Weights of a small image classifier: moe soft, soap at rate 0.0023.
Rows from expert 2 of block 3, named by matrix and row number. Rows with one number belong to one neuron. Each number is 500 + 25 x the weight over its row's rms, rounded and kept within 0 to 999. All counts start at 0. Numbers have three digits each. After the name is the row's rms in percent of the matrix's.
# up: expert up (model.blocks.3.mlp.up, 16x256x256), inputs 86-171
# down: expert down (model.blocks.3.mlp.down, 16x256x256, transposed), outputs 86-171
up.174 099:506528509496513508505528534501529518535523488469542514525524509475500495506483518471510463560472514508487505501465500472507507518503510517555463483512495495506477457473472506472511508476515487485456512462487463532522500483511500517483483482498534493504488469
down.174 095:495490476505538495497530530491502478490447502488473506499509490489500497526472492505512538502497507483465535542544477521544493540492443470502524468495549498511515508500505486498523498484520514528467514515535508489452548478475502497482504486490524502477532556
up.175 088:503518519514537521519501521551501517471520518510514506485473510549497469481520491477517487491498488470499523533496568467490491503526453472479437500498480430484475517510483547498485529512503521539494475501589512485464487496536484478484496521454476502504477456
down.175 091:510502489492517497517530462472473503472523492488511467483486471443482523468496480509495489461507479564497518498463487482524481522474559509491440515468507477515517496478484522497467500504479488506498550536493505459546526538488501519514514471455502506524469475
up.176 104:462509498501537490483474493477504496503518482498510472543476525531537489444503455484485478447521512513520472471495483480533515484452557513489490508525552536527523526525460470503529501479500498496526514578509488513507506535500457518506503485491520475482508484
down.176 098:501518479496490525482536519477508454528462525524478483580539548462559499539467502500478484506493490471486494518472483502549522503506523490419490518482511438509515511504506482455483489478493478464484476482486475529485468510484506484507456498514493510493500511
up.177 098:514512520467488496501486497510496543511517473476538461525540529496494425451528523465478514520462493497512512512489538486472494496495513501517504490527492448502571549504501506520480514478496513544511544495541527450525467511493494527503484527486520482425465502
down.177 095:533518509492549508504506467523497459525450407549485488524522527474480519481487535452554501489536487507525505515519526553490492558506549477472459523459492518479495468500523532513526495507513535526499534483502459482501480463535492486518506544519515515510506497
up.178 089:476497465530472471487513539460492525522515511493525514518454542486485514494525476505504462514539544511454478492506498494511508508496476490524469526500518486485518441490484491459459479507493491472502503500508483498548518525519539464504457496511493504504485475
down.178 087:461484525431519483512446557494482475452481486520456488507524516527545506527467529519514501510532514507480526536497477491493489570533464498532474507508497528530509506528471509487507484475490492503509522491479504501538516521498508477481481521460471524457448470
up.179 094:480464490516518492531470534526464508469501474533495510505532470485508555499492511482514518483438547495486470499497499480499517489495481457482487539525515499448512514505497506488483452469492465549498444514523526501542506489531466525497465525471516474529480511
down.179 091:517531497510514542496498494513528553473502490545503502470502476532492502549506517470541453551493542500496518528500509512519533475462514465445503493498497496516520527471507437480486537521508471534553516556497518508475479508476477499524538463538512492508516497
up.180 102:506516504529531518496514488513482500516490532474489486499489557536503506521501515496523517530502447506487518461518531516472490521474514435539480488510527472497477496502487495500498473498502516490485493534503512479543479497498503478486519460471491487495476464
down.180 102:489501515543498518479469493520472475515473479521521514489467479532513506489541461501474535538469476512540503493485512552493535515480476450459465499479475489528499490523479509500530525518534507535448474504490510461496496501503492528489521512499500474536525539
up.181 086:500538507493518513499461491486534492483482495479489494471510479488513514544515520488503529507513465505497497475494545519464558502498533481484529491489521531503488503526529526499502485514452514512511501536454533540490509490481532495498514532489498493495536532
down.181 089:513495480499476488555508514503496496555532496552492487518467478515473509479446461524479463451497500529496493528462474494527519536514479523481493517509484487493475528502521518516518516522543478497498516496523494532514489494484530474476480491490539504489505527
up.182 106:461477534495536548485467521444488533533503483519485495496542550483510476491490491493454458516508509489489526519506506493534506511513492479447481530493546514507469505477541489522516498490495520510504491525493545466471487533507508526497519522512538502487472449
down.182 102:503510522571444506542484502540480506479469513485477521489531514486496499428508538520497504482522466484482507497512448527479455531493476510565552493482512486533495565533491516464493499489492496517472513487506493492482489507507531529494499499480506513537522569
up.183 118:457479463508501511476499484498530488501521483487508508507529546525427518485497518491476505546458556511508490502557525525507527485536477512487514522462512432521529499478520536484503492456461499476525508526455480530486500507446498497510469453478472509463483475
down.183 103:478446537507484519530528455500491554478502473509501504531502471487495504492515485440450481519524507475483536490460524508509507491505528484483499480486511514503483485522533535512528548464542505480522500522547521523512515452456501528501540511504493519502508526
up.184 101:473510529535541497457509511509470483495487475485503510537471542527507475477488544502485496500485508465515472504510491519493496512521509509444510480458499558545559496476483481452509447495514499517488486473494485494500515472482550551496479474520489540517516517
down.184 093:477502473455466437470484507500531489509505508492488541546484470506480511491489504520492497499498497510509503475469484492512521519494505505503501492487526505516475467547544484536485483483503445461441491507537546455509478479503525500508518477483501492498495480
up.185 085:493532463531475529455453500510479480475540522543532450521514473515466482492475508480498518479521505503504483500510511498475556539505501487467467539457510494467429503487560498484500473506463500467509480478492512505500532484532502451481496517481494443511519529
down.185 093:504491509490482467497519505506479492519455502532503528518524495541495541517524484506514517466439516480491526495516549443486460481475496482503503521485513496481469481429493459487476508485500530522506518510460511471456514495477456457468462542521438471476504490
up.186 089:554527518498518493486501520481472496508488527492484530476469482445529487488492507519558487498556484487545505481468494586507551538516508466485483511526527530496489489507515511528493485505483529513463485522412487481488474493507540486505509455505490521475516489
down.186 087:507474500516473484540486482517480480504495501461536488544450540494475484523506483502510573515505516509508510495495487479526486507577516525523500462484527560495502497512514496502525513495493554497518522501489482477450453449510498502478517500498476434480423509
up.187 099:514500506511507494516518490526508492525507498541511532531548518528511470529549480530467538515528506493530486462482488487458505514475504494483457506456462499473489531471482474483530480475495511476519524480560509487457485496456499503507473482527485548492558458
down.187 100:475536531462505456496519483501524504519466534527475507445497590544448496481529541508492520457470495460492528479498492521498481508542530449471492512512470517547511490496468493518473475518517513469504482507540503544478539516556503518490463515516505527507503524
up.188 097:492468482493509503489549473491497494517493536505471510479511490541466489502482456520517513516467529458527529517510501508518485498521498495527512484527467494513515504553481504500471495471501512510495498423519498523536511537535485523479483468511516540477521479
down.188 100:485517471527523544488541515412515491501464480489535539508538481506523459518484549489519543465487488522483497487495559510498504505500481533494492471520492500448454529494486491553533538482510487506459532505461558488564486472492516512513509507500488536473510505
up.189 104:520474510538507488480502517497486487529479513479467533485492500499480437561518503508496481520505442543503492503473529504480505543501489503486458482498486505508498497530497526527515507499549507498522468443470495464510539512455455483456491502519512541487472503
down.189 099:474537528524506490508512480533512480496520517529485474517501514504505504491504517505522492489480528533527517503516499487498504507509472532486497492502501500514496512514509485553526494492530518515459458443494461512466507494498457509494508484538502515529513477
up.190 115:502477458459486478551488477502509544525535493550471513532480503514479508501475488503539447502463514496512497411445492500519493499505479434491458530486484540501476525512489498449509512505534486541524488523512474537556515495514487539474509500511475479495499509
down.190 103:481477484463505462499506489476475490479506483502498488538502540518498486535465538527499554492524485489467477508505433514451495470489511503477505512459510516535506512539505535499510497467492465483497522493533511502526513481510520528521544460532492472497494473
up.191 104:522524480478517489500517489479503486494497514477512484519487534492478486468508485532513464492503528461473495520531466529518506486445538519488546483517475516547538549529511481467513483530501512502502526483474508532525521483482441489487485460465574453499470502
down.191 099:506542486483511491480464442492500471519508510547514478512488470469525473521519435483524478501501489520483549526513497478518489444512519465512526437497514527513531502498495519463463458502482519524448495534503499493539485522519488529493499490492475461521517524
up.192 100:517492471519486505532480501530525469505507489554505487512516522538497533461532532497547465537461531502523506484506488516443513500515500509517493480487502451469509487530531513471518500502508490503496527460489483559515487523467516483506508520522518533463525507
down.192 102:501508504529509454482479502527531517517487541475492476467491515482481476466566513471493495551476467536487515478528474468514480531501489486511540466507524518534493480522453451497505461517505530485526506490492512495494459488479550549524505507520496531481482474
up.193 101:496433428511487463474448500473522525473500452512505491506480480476508484532554541491488539508503521519524502566520520484497507475522494474489508521504525517526465531519543513482533527486517542502525466503528497522522487493455537509506499550511471510523455482
down.193 095:500480553496493491536491480523496535462473494512526491495466518486499503505508507505475504482509455543524534471526502518524496460488470495496550518464511486460510513481526487496479461485471536464435488500503490458491506477471495503504499501509472539459515474
up.194 111:488499515520541512483465504509536537502449494471497504502523454488496459491518513497488493467504562512456451492484491507537479542475480496498514493490509479518536470499517489512511521510499505493536531499460434555491484523471509536485486458513522502509490482
down.194 116:497492497484495519499471493542519519544482524521482500482527496479508546486547448540500465520525512502515491526460494488515516536510488478502536494466487496521510492518452506517493493496485482452471464508497492481479521496501508523501528500454543504505405498
up.195 100:536489464504463511511511552506482514536528508504518507490505543506468524512561510502472499541514482539519492495527528473501511549496485526538502529531475495456498460491523537490494494493498489492438516473525492486460520522512526486465502522546535498509529454
down.195 099:475502469501511454471516483455542527497504485527472509550479525510505470496484480480487512482472508510522477516500526504504510545496482540461537513494472498520514558516491476509519485521512520511525503444475529488499494520500481502461541502477489468549486511
up.196 098:521473519509491498481470468520514485474478485558532548523458555469500521470521472495490476478472483475534494485497502544522483507515484520498514473489492532482484452507490490477588500502508416478476538530510522540551488476442510470465509503508516533496491488
down.196 102:512566510480499459501522560471467522459498470528461503515515521455501485528463548479472512477515518527486535480525517456488503459526500526552515514532532497470488458488526482502485507508525515501503505544517511523486550514557522519496508502528523477487502466
up.197 094:467495550508463558521514482510519510517502488504493486506518465512553484506515482495441503463473508479513504506538498475486498496490517523519458485500453511530473468499496444525513486477511506490464510503525494481537492419465570499491481474481519460500547509
down.197 096:521514551499503486509499512474494484488463516474509501517479460476489476517560513472495500479524482501511518499513469548494493470496475521511479499476492452453527518512527503477477417500481496491457507513482481506527524533542471481501486470493506550468499512
up.198 095:476508471522515452503451465488436497537506517497514476452530535509482501541526505521509519518566442511505461515468474504482503525538491539494510493466505465469495539494444507466520513527472541517538467532502495516486463514503500497495499473497479474492487502
down.198 092:494466491523499445519534481503498538499518503542474475484439486540513451501492520529506467467506517511512484491467530447499467488509516558502458503501462521504523517488468501481497446505509507473502517467475527508469512501446471532494456524500455507508480498
up.199 111:496509484502529508497484516488539522496541507522509494501559537531499488475511526493471526446502500561562529507525463474489535489498482447556506500532474521470484525515529513466543493510497547494489521515503465537529491491515471475495511521524493516510481486
down.199 111:521533474494488480514480464498509486511489496488495516498510483537487490518528486504481523518472447485491491505499536471482528497461471507495457520469508515464497492513514576488517506510486481503481472491481488485489510497553497498427491513498490484476480533
up.200 103:483470501465489503489524463457507487503496504557503528508512535465502491483516530515509505480514474417508513522529519511507456481520517491496498528494500437558558482542513535487514542512514509461496512501535511506522496457470525468467463511472475498469443488
down.200 101:512509517485508503491546494539511509491534465505488532484526528494486461496512500487457493515495465513482543473506514488494501467501509509520515530503452509467490505505500514518479495517514529495471511460493533528461537493494503509553523519494531500524488457
up.201 108:467502502517473529518500539449509560512523530478543521486501529509483515528528486493491476464542504509504471505519483473477499464479504533511482505493504479494506507483506518523512473527517527499484507504488505516449470486478488521496504513524465501510529535
down.201 105:477492496492520430547473520504470517546488502538503506535467528519515492484514476504495480465463506492461484496493545415500481475517498504511501477481522482489493518486467484444496481475548479483530509488513509519506545523508501501527531548479479470479528484
up.202 088:499553500481504493504499491486426476528504502509555504470479490517519490497473470521485504489503534499482504513535527470470511531421537468537512463490487499545465516483458479479521555498501451509513491537527500533468485453501469517547510521499480535521517467
down.202 094:491500520508463486500501512497535510459505496474510488502495461494512474532504466492506488534490527455503536496519490486512522479446495469499498536502498525470507475508501485488528525508499533464531508492488479488455500506465510486522487473500538511497473488
up.203 102:477496478536469498479529453520478502542457468516461495517532482527472512499496486446546493512480481502498519492484494512512491513547488485523514473516528527463453477466482485499458455482508526472488509523480503495516520495518465549534492503498486486530469517
down.203 101:519477485463461444481544524517517494523504546488515456489487505519496487473489486551511521531525486486508518497538505491506488496494486506502446485503465480499508479482454513510506507532496495490494467549454491471511525486559529484470517522500521512523472516
up.204 105:499505541545512489486467511513519475545524509458510496462480505486503522523470485523492525492510499518518482489482501488486499511512549506508507481524495503495488510529491485526539526503490504503487476535502517480474498509497491512498513543463505470453475499
down.204 101:518505492544478521561464485463525492445549470512464498486506505489485523475521530550463479463498524491482484504498514491496473512470530484547496511506512470484502492504474510522511517479519517491513458531472471479545542462462504482509497549497520507503460532
up.205 098:510442436527487503446505522457498486500513479511500505502461477454506510488501552465539467533501474527489463528530514524550484475485474509523473528528484484468492498470497484423463531510494502494453477508475537494510501510496503524478499470493491520472482506
down.205 105:540491453502503525456494463465464495475487452491456542496465534434488520484470479504466496550535495486525479478458508458478460500495482501503445471516474489525477518499471483504505500509533485524510498492507465504497484506458512486544516480546520541494449448
up.206 093:515473517498428497531488514496502500500446521478486548555485462510470481481506557495489540503535523462507451534467524478510472486497471482474501527498500488505534467518489463505495537520481498480525490512496498511527511516498481478516518501532537502465543472
down.206 098:467485534504503487508466475516463473485502513492532516514482503516489510448511494478447488506513519472508531519488509529486492487523495477461549500483520449564502479468528493567493468479491481505507505552493464436509541489496494457549471466503500452470499501
up.207 091:469518514512532489484499480488447497490514522479445499473439490456478503508504502498461511460540506525555502508471500503493474516515495486481508505502510515510495506529484491501502552511509575494500460521517458482467479492488516491491503518484498500516503515
down.207 104:558525491527517502533486552453517526439497504478450552460506452472525521497522520472496461498488511495501571500475480475508495517478500546456512438490489528497484511494460490502487528492501501549511519510522487498508508501506499512483509567485537492479528480
up.208 113:493501523557449499457544520549490479452525518458534560498515485520492530498484510541455556489539498521483497505514500518474511507502496560501484508496490533484496491496506436488507486523504520526507495527502487545509507480496546504492568548515484500531549503
down.208 102:467456488440488463493480560481517488535519453492519472518515502511514496501524456488524434506497508545487514512477498513455475547527543532490489488473495474535512500499535501497521458485511467508520528508499508483511525525508509488472464476506541471484502494
up.209 106:490513531429496507478511482513550458510476487521494483457465468505547473506514485511510520406496490523486523517504504476508499505459535507453515494453481518518476501475499477519499478527488490479548455505473457524475472508510493539531505528476491485499496487
down.209 114:487538502515498521490505498481548492551473547517495500482537524517498500530504506567511455517501495522513429516507470522467478407472490505530510507492513536474489518514481487492511499486490518455511539481480493483487490479510487512478517480497508466490527497
up.210 096:470506514455492543488490520495479453537518507478504479510529482495490553513524478525469482564506485505440508474513529532454527539494484518473473493483532502536497486510509509505525464522480468511499504476545504463503475481504529525539534475502503483476489500
down.210 100:475470478490494530506471501503465554466513515477487497478455507522490545457494500498472468489502497507492578507497457512529497486544543480491520502542493500487496467473501487510487512468531487501510490499488480512524510525514503497496473471546484467496452546
up.211 100:495538451462537513485485525482533495525488510498514514499484491489504490494446520499481552511494506491513500517501455495477528516497485497507499517489445471518516498468511474486476526546495509517554499481485471518505473531511528520529483517505510552544537471
down.211 101:471477500500510518468508531455481528502493562493467481497519534476527482536509513486489543507496497474513509461492527504496527467467529460515527423485508531465535523508517508558471469487521530488504517435494465467547558520486477488477485378501526511490512468
up.212 094:463503493526502443530499483516465489520547517532504508495485487472525487513477509546542549480539515510498485511471516505476476522497519562535499545506526514526486494508473465511485513533479500499508477485466465522494517488482482504548495459495448517468510508
down.212 101:475513492490527520501498480454499545526553487510514505499468480520513500552521540511503485489520524460479495465498493471512517516484489477475501484486482531503529499457476500495557493514464461473525518513506458536460522493484456471527484496499528544469473454
up.213 094:535534512496515484475513523485461540478486509494542511448433477512504480501546535496501474496538482489521457482476513518520450485471466514516511505469490499499457475489469496541507518547476505515514526505492482515532514498481491456483454498502483552591488543
down.213 094:479503498483516494509519511536487543486529497508476521473491491501546458493445488502442514522481533460514488522488530530466514471487489511478482496453483488498470474499497509510543480474532442492489457492463493511553536489467504527476499507465530489464495463
up.214 111:517524503530490481511463507516515480489460495499506452525519526490511488497508505494504484514515509536478490464522510476464526496489558543516519482487498545496453531483487507485466528540518489485492530535529510472506453493493499488479516475417470525482515531
down.214 100:486578473483473470531456513457536492497527521504491467496499491496506461505531507501504463489507498511526507515508490504532489528485479472494509528488445520502541505493491472517479516456500493513514481557526525520454464509514485466463541519494544545534461489
up.215 103:497521495485486510510479537509499491546487521479530535477472516475514532529512491516497529522533551494466491523497505520507443455501526476442499483505509519516491562503535539481491516506521470508494509494525504488478499509558464490483523450472516537477481492
down.215 107:500497545481461467510457470449514512468496498497510473493487485457471506488538501485496530520470500507517521514473517542486520515484507537506494532541509543512460472474527481513472525474511522524481535526482515494475478525515551487492496513531515499492476506
up.216 102:527465519513545508486494524480483496487499486494470506506482444480535548536510472503545497512482483492495532515520503504497503526490518518498494511529488538525483467520482449514520506475504484491532512506463469534536478554538500517533528467538503496503514518
down.216 090:457490510500527541488535524476527450511509530492484504555493543525495470489516479479485496536507485546528484524482513495485514504451506497455483482472527503504460551490509468470490492486482535491482510495545461440479486493480464510499486467514475521462506538
up.217 099:512496483485497476531456454522467522566473515547485516487492538517472510523509546501527475506491526466521487462493463477525483477487494514442502490521486509516516494511476524491501536480489514476521532460516483484490481505492485516487526499547485470504496513
down.217 105:518463503509519537539494514529486529464512502513550507462483525469498473503525503504511473493479462502455501440494531509515557494507462509507492516490512516504546507504476504487466479509492483461463485486506495507508479498474506490473504496543467519518508463
up.218 093:497516505530517529535499501507480486548510501507491486496497473470500517514470492506546483492500489490452544485497429498490482452545480507526532515487493514496450491483512466474486469509494481458514493515465512476522505519480502489490500523446550464481512500
down.218 091:514543515531466481451520480545473499512541517514526457493524430526507497499480460512491506478525524501538534477511491487511475519531466454494436498468493514488525503488522497527472454466501493488530525535498514487520527484490505484483495501492545484541547535
up.219 105:492482484488513509484495491483516537508492496506484479480503425486480480494529525482473543497501535475543507514505437493511524500486523487500494527430471468521500486490491511522470514469496552469512513503498522485520482455502525473519524524498559495505526477
down.219 103:507493500504533503500500502490494444496515497511508488481518475536513497483504493536532500526515503495510506484495489473530522525509491482531498490476512504488487511584499502555488513556523478508530502474457484487478480527527491491486493523512496482464543508
up.220 092:553487546550467480541524489512526543481488488504504525499486491516531514502471538497504538519456460473481518525517549514483476483510492501481520522477508494520471520515494504490476507524483444471519507499500551553486483505518499513479472570524515529541522473
down.220 092:531478497523487481494485500519480486499524495528538470497499502511517496472494527518538519522505467525469490524493501469478492538499504472500539551459495483520519506553484453498471510478496472503512480480485483487491535528480561496455538500476522474524502548
up.221 098:516485504486487477499545531488491485510522529448501476483549465463504488494549490502502479526453485463520465473507480470478531498532506497512497472504490491480462478504506539505452488519502515532468490500504498467500516495533510486524528498489485508493485470
down.221 096:496539549499485504473506517470503490530500480526478510507548518487528472532513537492511480511480524513498440499477499496529474533499511490519459488503520514493497459506451519460524522514479489479493530490506519559541510523477489519459492471511534446551490548
up.222 113:562502462461510494485493490498515431501545478494529479445530521468530531480519501441507481492504495501546503522482504491478498496467518503528545507513502472491472512484510458520505488529512542496470538503507495470490501490556480505476467519508478460500477466
down.222 107:512515486516529509514503508508532482489534501537481526533483462523476532489522518541541531503462452476489492480465477482480457493462520490472487481505503483477504460497472529489508455476495456523495502530488522499478535489467516460517508467511510486498543533
up.223 090:539465504494526503485519518507525484502483521563467502475485494489518534464482527478472495484470503506513489475484514503500480511489483508490463497446512529536544500483484504497493479516489501541484478484460475497548465510489528478454481525471489528483507491
down.223 102:489462465540486499484491511464510497532460500479497498505499480520506468551484521521494464528484485505528486525497503510476496475525520511491507502461489540402504448494551428509472514522466500526491518515485490526495489449578502538509515471498505485501533477
up.224 110:474510481467475489489481465506482510555466504503472485455553512517495524519487499496491537506491523523500497481502503545539520527515415501537494498457482484510440469492518452485511511507470521531511517477453514472494493532512504486520517516512449505564481487
down.224 103:506498552502493475479556466547499468490552483512489486478525510496487533530486480474531483508486479489497542511487489516537491551500509449471531431508495501499489532513466498497527502540494553457490514505515512499479490520521483488488479438551514469494511473
up.225 100:529499513479554481463479487479490514452524505463520491486542469526467514532513485522473471486531530493488493466486511504534456545448502511501465451545497490520533484491536532515491502498509552479459521524501504470489482491500476525498501488495535503500523506
down.225 101:505461479465457524513479542487510467488505493484478499531465468446523510525496508457490504513457514510529495523513512472512501510498477461492456507494494511515461470510474513470492502530437433488488470483510514532464497490514493552517534540487486572483452525
up.226 103:528462515485467491489468438541483501491475490523526499471475477484543495543546515473523499531578526512488474527487508506432516523543468511524509505437539487512508513491478492513552528496531500480477487518422531512472452486492480509460480459490483470513487469
down.226 103:542499476481536435490507486520506467529513470475481490515541465536492473504479490493465458532465514480506524488484483496488465506512490488498489526510501521482550540488488479489520490498527520500471521480496463505496515482498520554508493530501456497507497493
up.227 101:543476541496505495493588470510470506478531482484498507496509508505520503482490463490495505496486498448505485481512466460518513492498561493482498482523510520513536502547532554429517502523508453532520474499455505534502464537485505547536522512504490491499592491
down.227 099:485493481481502496518523488485493532535507535507485473538498520490513480496480567552503492507468540496467487502483468506462514473492522494493488457491507496486475501491488465495471498495480477440462491509501455472536507513508498472531503529499560509485519487
up.228 086:500481467464493498520513506492514509489548456510518521518511494487499503520514489525458479483473493481522487467525534524529541505482582522501501493491527490469468509475525485460487462442527496525478472521478532550496471475517522484540517472497490494470519508
down.228 096:484468513455474511480464503531485509511518537442525472506482460499501480493489513510508517525543462460513511517508489470532516511481506503459521548492531550484512485450515500484518504530464507502484490487504502488509499528501492475504496513484523473497560504
up.229 093:524498550486528499494477541497534497502493475526488509515493500512526481497559540480471520492480488473458512482479517525485475507519492501478486509493471485486450510489486469479481481538486484517498463527500440515427489501511481538515479522477479523509515494
down.229 086:538568504498503490495464494522522489479515478502459474470535492478492483480480496514502495478551448505509498480553505508497500517519530497474499526509525502536501523517550495489484498496500529498508547484553474487497472485554467515525528505495487499476468496
up.230 105:477474500522521482540531498502560515491456520516488522505479466563569490469501538483509519523514531493541498476513513499482482489520489491471516514458496486507508502503548480499506507501470482528495553491457552440485508513508508521495561544471495493503517523
down.230 107:506534477472513498490523545491518512516486556482494460505484454532483541509509491520501500509537510535524486492507494443490530519465505469517536490556516473501501497531506505521527497551507515508466504509502474522476492494534556499487485497457475481475509520
up.231 099:455542497529489458491479469521448510540536529488483479462513503502484497482502553539495525481519500452466556483504511495520482523460514513515565571472498504562475507506500506512475553481509467490489497508450490513501468486479505514464492493410486459506516480
down.231 102:491514491473521485488470529501506463526510558477502486495491505480454486484465490494556426474500508538470489469491450496558490538521483495524528517478493521531505506522536503488489465520507514472479470513489505497529509544480473521492564514548498498500492480
up.232 084:541514485482477506538533468464493472502472488541439468547507525562473502485500479502502506497482536460511466507515511516508514479472511529471437513510502530490513525478486428515499476538537490549525509500492535490518527539508471499507505499508528505500485447
down.232 095:471510515535536499481534453498499532495460509506493522504494523518485452519526535448502509504507526525539505495549501508493504533520519468458506486510486468515504419498520515488483527511488518515490515459467503495534470496477447491506464509501505475478500553
up.233 108:533494502470487542504469512523492531492521511541504519502511494504491467454493472518499509497477425548428508473478543497465511521527472478465493522467501426490522549456517531504472513510539537482480435461542535488534539520516518518524486527496518498518500478
down.233 104:498508468505500485482501466505506486494537540508530520493491507505484546509506517540462518476507448541516525481531429492526498494481501513474477581483502472548505483461475492439525505473438538466478472503531500565533487467521475476537511493513524468513490472
up.234 103:495468479491480506458532509439499479515488479455488488487486500504499445447516493497507503523542527517528495477518474475539503513542539489508493493497522502546509464537507474503480487534483492489531516506491490523472448493519497464522503458512474465536509483
down.234 099:508465489495486521508497442547494476488469525504540486462519469495510490505519563462488527473504461436493473501505511536466474482484500483471458513496487485538489515506520506554522528449498445492487519501494498468506535469502454496478560520552501485503505515
up.235 099:472528504529477495492495493518516499481489550499528486491512471535540514511481525555503525430457508477493554497538509553495500471511476499502490488463489547498487494495531530528541494522518500501500483477500554463496467497515553497490506518486512496522456525
down.235 110:486530480496493489494496466514501493476558522443528529500497495528493534496501467507534476482465485534513513505567472463465478515513512538467488499498523496505502470505506502479513550524480497501528495443467495502522496492507505498515516513506483452509512467
up.236 103:495498523491497499490557481519513489449517502515518503537514559502539487514555501550501529485478506514514485472488495530486488475465480480512512465512499478556485513493562468485492517504485484505448504535475468528515513484508521552471515497516499488473503552
down.236 099:556499519466497503523458569526462471552491547460494489477493477475497516500492481515506516469525502498502487498550476442497504529435455474514512485514521539465502481521528491483519487522482490476541527501487493508486509467527502481480511513529509517506483538
up.237 114:505544544495481530493532485521512501532511436495482477465479495480521502496515478502544514560522487520505512509446536436503484482489517534525463495522515494493509456507470517484500474484508490508517514487542503494488505494491477495506491492485506566467501536
down.237 100:476514502551474549537491487499510502520485520488539540506500504496524481471517492521462508468493484511480466468496488516498532498509525501512498475496529459485532427468536485504515482497483494452538495522491541502466477530488455495518472538473508451469522452
up.238 109:457447506497486564488480448483497513495530505483519514508535489535494490485469528470521485524520499473496519506483496464531522486512513525513534500497489498498486537505491518593515481493532471477494488484505517520455500514526500475508542472487464522483510502
down.238 115:528486508574526517494527489496487486505481497478507509482472498490453535474481522475527538532455461446464516512445507478523524496523530503521475491480480544496481528503516545502509472505481494506497483531513503508531510488457454504506564476516497519511512476
up.239 100:469509488538538501462503494519505468501513545491497519514507507500487595485492477482533514526509491469488552509496495507510546449533463470516494526507448465524492494539522462490480517456501487532499504469500510500560493493491536482496541465494521487510499509
down.239 107:483489480454494505522500504480516493463450476535493506475502550511542500507501497504483557479506485498474510509512491507436517519502509497491469517512464499504515464475476519532497502486481521498480513446465509462498498531511486501498435431486513435525472536
up.240 095:515495474488517478491505488490506537520514488516489521490515483538513496512519531521499479475473476475511509491490520504472485472520484492518479531466471497478513499512501509487555511509518485470472480485498513526523477529544534445510526502532479508530530501
down.240 092:522486442464517492464535514497493486458510522493509489480480436546503528512520509507473502527499502480505495485467502466497483525478513527486514513496533498470497450485474475539493510506476515495490480475523457511487526535503539522491537510472513499485483499
up.241 093:463493499470492470497510497482550530476433524492509493528504503510452519500505506488545499523483534487531459517521500496455481464508530532459447474546481533482504432530511510511517528480481535486473560493524512483473500487472486506499526486499495500489481515
down.241 102:491533525509482471486454517523506499511498486499512526470509451549527492503511505502512483458531452505470503482504491553533494493490491526538501535514497561481512536524465483517502479550501536493519508512483496479467530534526501520486527503467568476524484515
up.242 084:518558493513500475457509486536531505474522497515487487500549506434468499489550501488507474503443553518493505519487509536491503490483533517486515473518499499476492529541514471527478484449508465500485476496496522475477508525472493474452495498513525493498488431
down.242 090:505536472462548534492515495489492440528495487502485508504466497557528473553526519521446497487545522491511506522515515514489487492541468518483480537517502534487498491482532452527512487486461478454544506497495477522464538504499576503507464500522553457493493506
up.243 114:509502544512483530522493526544485501471498552536503489500473505482516468514512480563489528488457499534467506527546533534514501480504510500510544535513505485482525494492515514519473500513448496501455470490494495488499524472517523460460461515549499536500477479
down.243 112:549517518483516489524545488499487494504599523480526516488482506519477491506479498484488503508485519486490499460551475471489455481480477474534506508519497527508558507454560545497485477494493534518459465445497572504518473513479513495511480527514530498534497480
up.244 100:501508496499506456525500452474482526518512543533495529474514514501515508527533503559490488506526466506467555509496516506496523517528476480486500554512473473518497541482520531517485499526495504490490484460563495485490505487478534513504493523504479469498450499
down.244 091:526525487534536472479552522518501482453524530526503515439520526435483500476515522495516512539443477524456537509492526460500535490484492511517523512484509462474499470502509465469512492491520497475520501461512496515472496495494482520529502512474513516530515552
up.245 114:506497532560527515535483538451501506508493500493481493463523524502504502462497486470478513506477502483492500494514474500511494512497484508506508480493494453504482537521494479469473559542501503506517479512466525466477564506527459460453503540455473465503489487
down.245 108:539500465512509527505457499486539528494493494497528472467503546529476511473479449503483479460486493510529508521529532506472472501547529491527481506446491508510515480502502475522494497512459565525471512491520505499512517507489471446486488511482531459490528470
up.246 108:499536521428535489459460505502510494551503493468468468489494493518524520534516479525511471500481510555476516512515514463529530512453518520507503511505509504460473511496482505490479511523513495539505507444493516509488480457528496487520499500546491509472450495
down.246 103:520493475502495500484533496502485464457526500465480467510517552496480539516477509452535448498499497518506505522505484519527500511526500474510536503508489504483507496466524484490481574466550467522509525503527477513516485546503474516532486474522513504484487497
up.247 102:507451495486530506537506521498503537502470483498526516535588510472482491563504488479512517502505492514512513504480509520480523518498501462534490481511554539464495462521561465503479546530482513483538481488495498515499522481503455529503501492495497462505538533
down.247 097:468490516480519506490520532519488464501474491446471508501487529494537481492511501469473457531491493502508490496499475538485494531464499448492571530473522490495470538492504533449473496487478508503488498449504505527471494431487488532517488467508493508485516528
up.248 107:506485460474515478478473530491542504435502482522467497491488486493494528510480473485505526509513522503544528485504471510457455452513490501511536485501481507540533505503538460504481482528513525458485522492515495493508497501525510475465514467458509545464521539
down.248 103:575508528532511517479491483488531507487478489473478498492468512509481522514497523471503516467518479488519499536517504516479500455471458506477499437510535497519484529490495527501505536460516486541460465505523515486499487494551522471497500439491511509530521511
up.249 084:504542540481484546510525509525506524531495495510450506514481464481531450475448567505483483496519529515467504535522471519488507494492446527483541520498491522462500517487492526541529505488507493464496548542484526506500492481495485523480470528482433528518481469
down.249 089:467492458513470513490494525475511473450481462497482508514467503504520503505535551483500492511435461502459520523513526486500472489536534524496512508498503467515506499483503445469505514474480490481514550520515514492548509492485560501536477486446521486520507530